A small sound classifier, trained from scratch.
Model: mfcc input, width 192.
Training: normuon at rate 0.02, 22800 steps, held-out accuracy 98%.
Data: trained on drum patterns on synthesised drum kits, 26041 training examples, 112.1 epochs.
Rows from block 8 of a small sound classifier, named by matrix and row number. Rows with one number belong to one neuron. Each number is 128 + 32 x the weight over its row's rms, rounded and kept within 0 to 255. All counts start at 0.
After each neuron's rows are labels from the 100 clips, of 14976, where the neuron reaches its highest value: "responds to" is what is common among them. Only what is clearly more common there than usual is listed. The data: drum patterns on synthesised drum kits. In brackets: how many of the 100, against the usual share in percent.
# fc1: MLP up (model.blocks.8.mlp.fc1.weight, 768x192), inputs 0-47
# fc2: MLP down (model.blocks.8.mlp.fc2.weight, 192x768, transposed), outputs 0-47

fc1.263 [128 128 128 128 128 133 128 128 128 128 128 128 128 128 128 105  49 128 128 128 128 128 107 128 128  75  73 128 128 128 128 128 128 128 128 128 128 128  37 128 128 128 128 128 128 128 128 128]
fc2.263 [128 128 130 127 128 116 128 127 113 128 128 127 132 111 135 127 135 163 136  98 126 128 124 127  94 128 128 126 148 128 131 126 135 128 128 123 127 141 128 127 128 127 128 155 127 129 125 128]
responds to: tempo: 140 to 150 bpm (44 vs 10.2); shuffle (31 vs 7.9)

fc1.387 [128 128 128 128 128 127 128 128 128 128 128 128 128 128 128  29 255 128 128 128 128 128 136 128 128  72 225 128 128 128 128 128 128 141 128 128 128 128 114 128 128 128 128 128 128 128 118 128]
fc2.387 [128 128 136 149 129 128 128 128 127 126 128 128 124 128 128 126 128 129 129 128 129   0 135 128 126 127 255 128 129 128 127 128 128 132 126 128 126 127 127 128 117 126 128 129 128 128 255 126]
responds to: shuffle (64 vs 7.9); tempo: 80 to 90 bpm (42 vs 10)

fc1.586 [128 128 128 128 128 128 128 128 128 128 128 128 128 128 128 248 124 128 128 128 128 128 119 128 128 109   0 128 128 128 128 128 128 202 128 128 128 128  95 128 128 128 128 128 128 128 125 128]
fc2.586 [116 113 147 134 121 129 115 121 134 124 135 136  69 110 122 145 128 113 120 139 127 132 129 130 135 129 132 119 116 121 130 112 128 126 138 128 110 132 138 114 133 116 123 120 130 137 133 128]
responds to: shuffle (45 vs 7.9); tempo: 120 to 130 bpm (26 vs 10); tempo: 90 to 100 bpm (26 vs 10.3)

fc1.380 [128 128 128 128 128 100 128 128 128 128 128 128 128 128 128 117 211 128 128 128 128 128  81 128 128  88  79 128 128 128 128 128 128 131 128 128 128 128   0 128 128 128 128 128 128 128 128 128]
fc2.380 [129 128 129 127 128 117 128 128 128 129 128 128 128 128 128 126 128 127 128  70 135 128 162 130 103 128 131 134 135 128 129 128 255 127 128 128 128 127 129 128 136 127 129 135 126 128 130 131]
responds to: closed hi-hat (69 vs 36.6); quiet level (60 vs 28.7); tempo: 70 to 80 bpm (46 vs 10.4); pattern: waltz (25 vs 8.2)

fc1.765 [128 128 128 128 128 134 128 128 128 128 128 128 128 128 128 255 129 128 128 128 128 128 129 128 128 117 131 128 128 128 128 128 128 255 128 128 128 128  60 128 128 128 128 128 128 128 128 128]
fc2.765 [140 139 125 128 139 127 137 128 119 145 117 119 143 134 131 130 128 138 138 123 137 112 133 239 118 128 219 133 128 133 128 142 128 128 120 156 134 121 128 121 119 137 133 137 118 115 154 123]
responds to: tempo: 70 to 80 bpm (44 vs 10.4)

fc1.555 [128 128 128 128 128 127 128 128 128 128 128 128 128 128 128 123 159 128 128 128 128 128 128 128 128  79 130 128 128 128 128 128 128 196 128 128 128 128   0 128 128 128 128 128 128 128 128 128]
fc2.555 [128 129 128 130 129 124 129 129 127 128 128 127 128 129 128 130 128 130 129 128 131 126 128 128 115 128 128 129 129 128 128 128 129 130 123 127 129 128 129 129 128 128 128 128 128 128 127 130]
responds to: tempo: 100 to 110 bpm (64 vs 9.8)

fc1.729 [128 128 128 128 128 128 128 128 128 128 128 128 128 128 128   0  62 128 128 128 128 128 128 128 128 255 160 128 128 128 128 128 128 127 128 128 128 128 126 128 128 128 128 128 128 128 128 128]
fc2.729 [129 128 129 126 128 128 128 129 128 131 128 128 117 128 128 128 127 128 128 128 127 132 138 126 128 128 255 128 128 128 128 130 140 127 128 126 128 128 128 128 129 127 127 128 128 128 125 131]
responds to: shuffle (72 vs 7.9); tempo: 70 to 80 bpm (47 vs 10.4); tempo: 80 to 90 bpm (26 vs 10)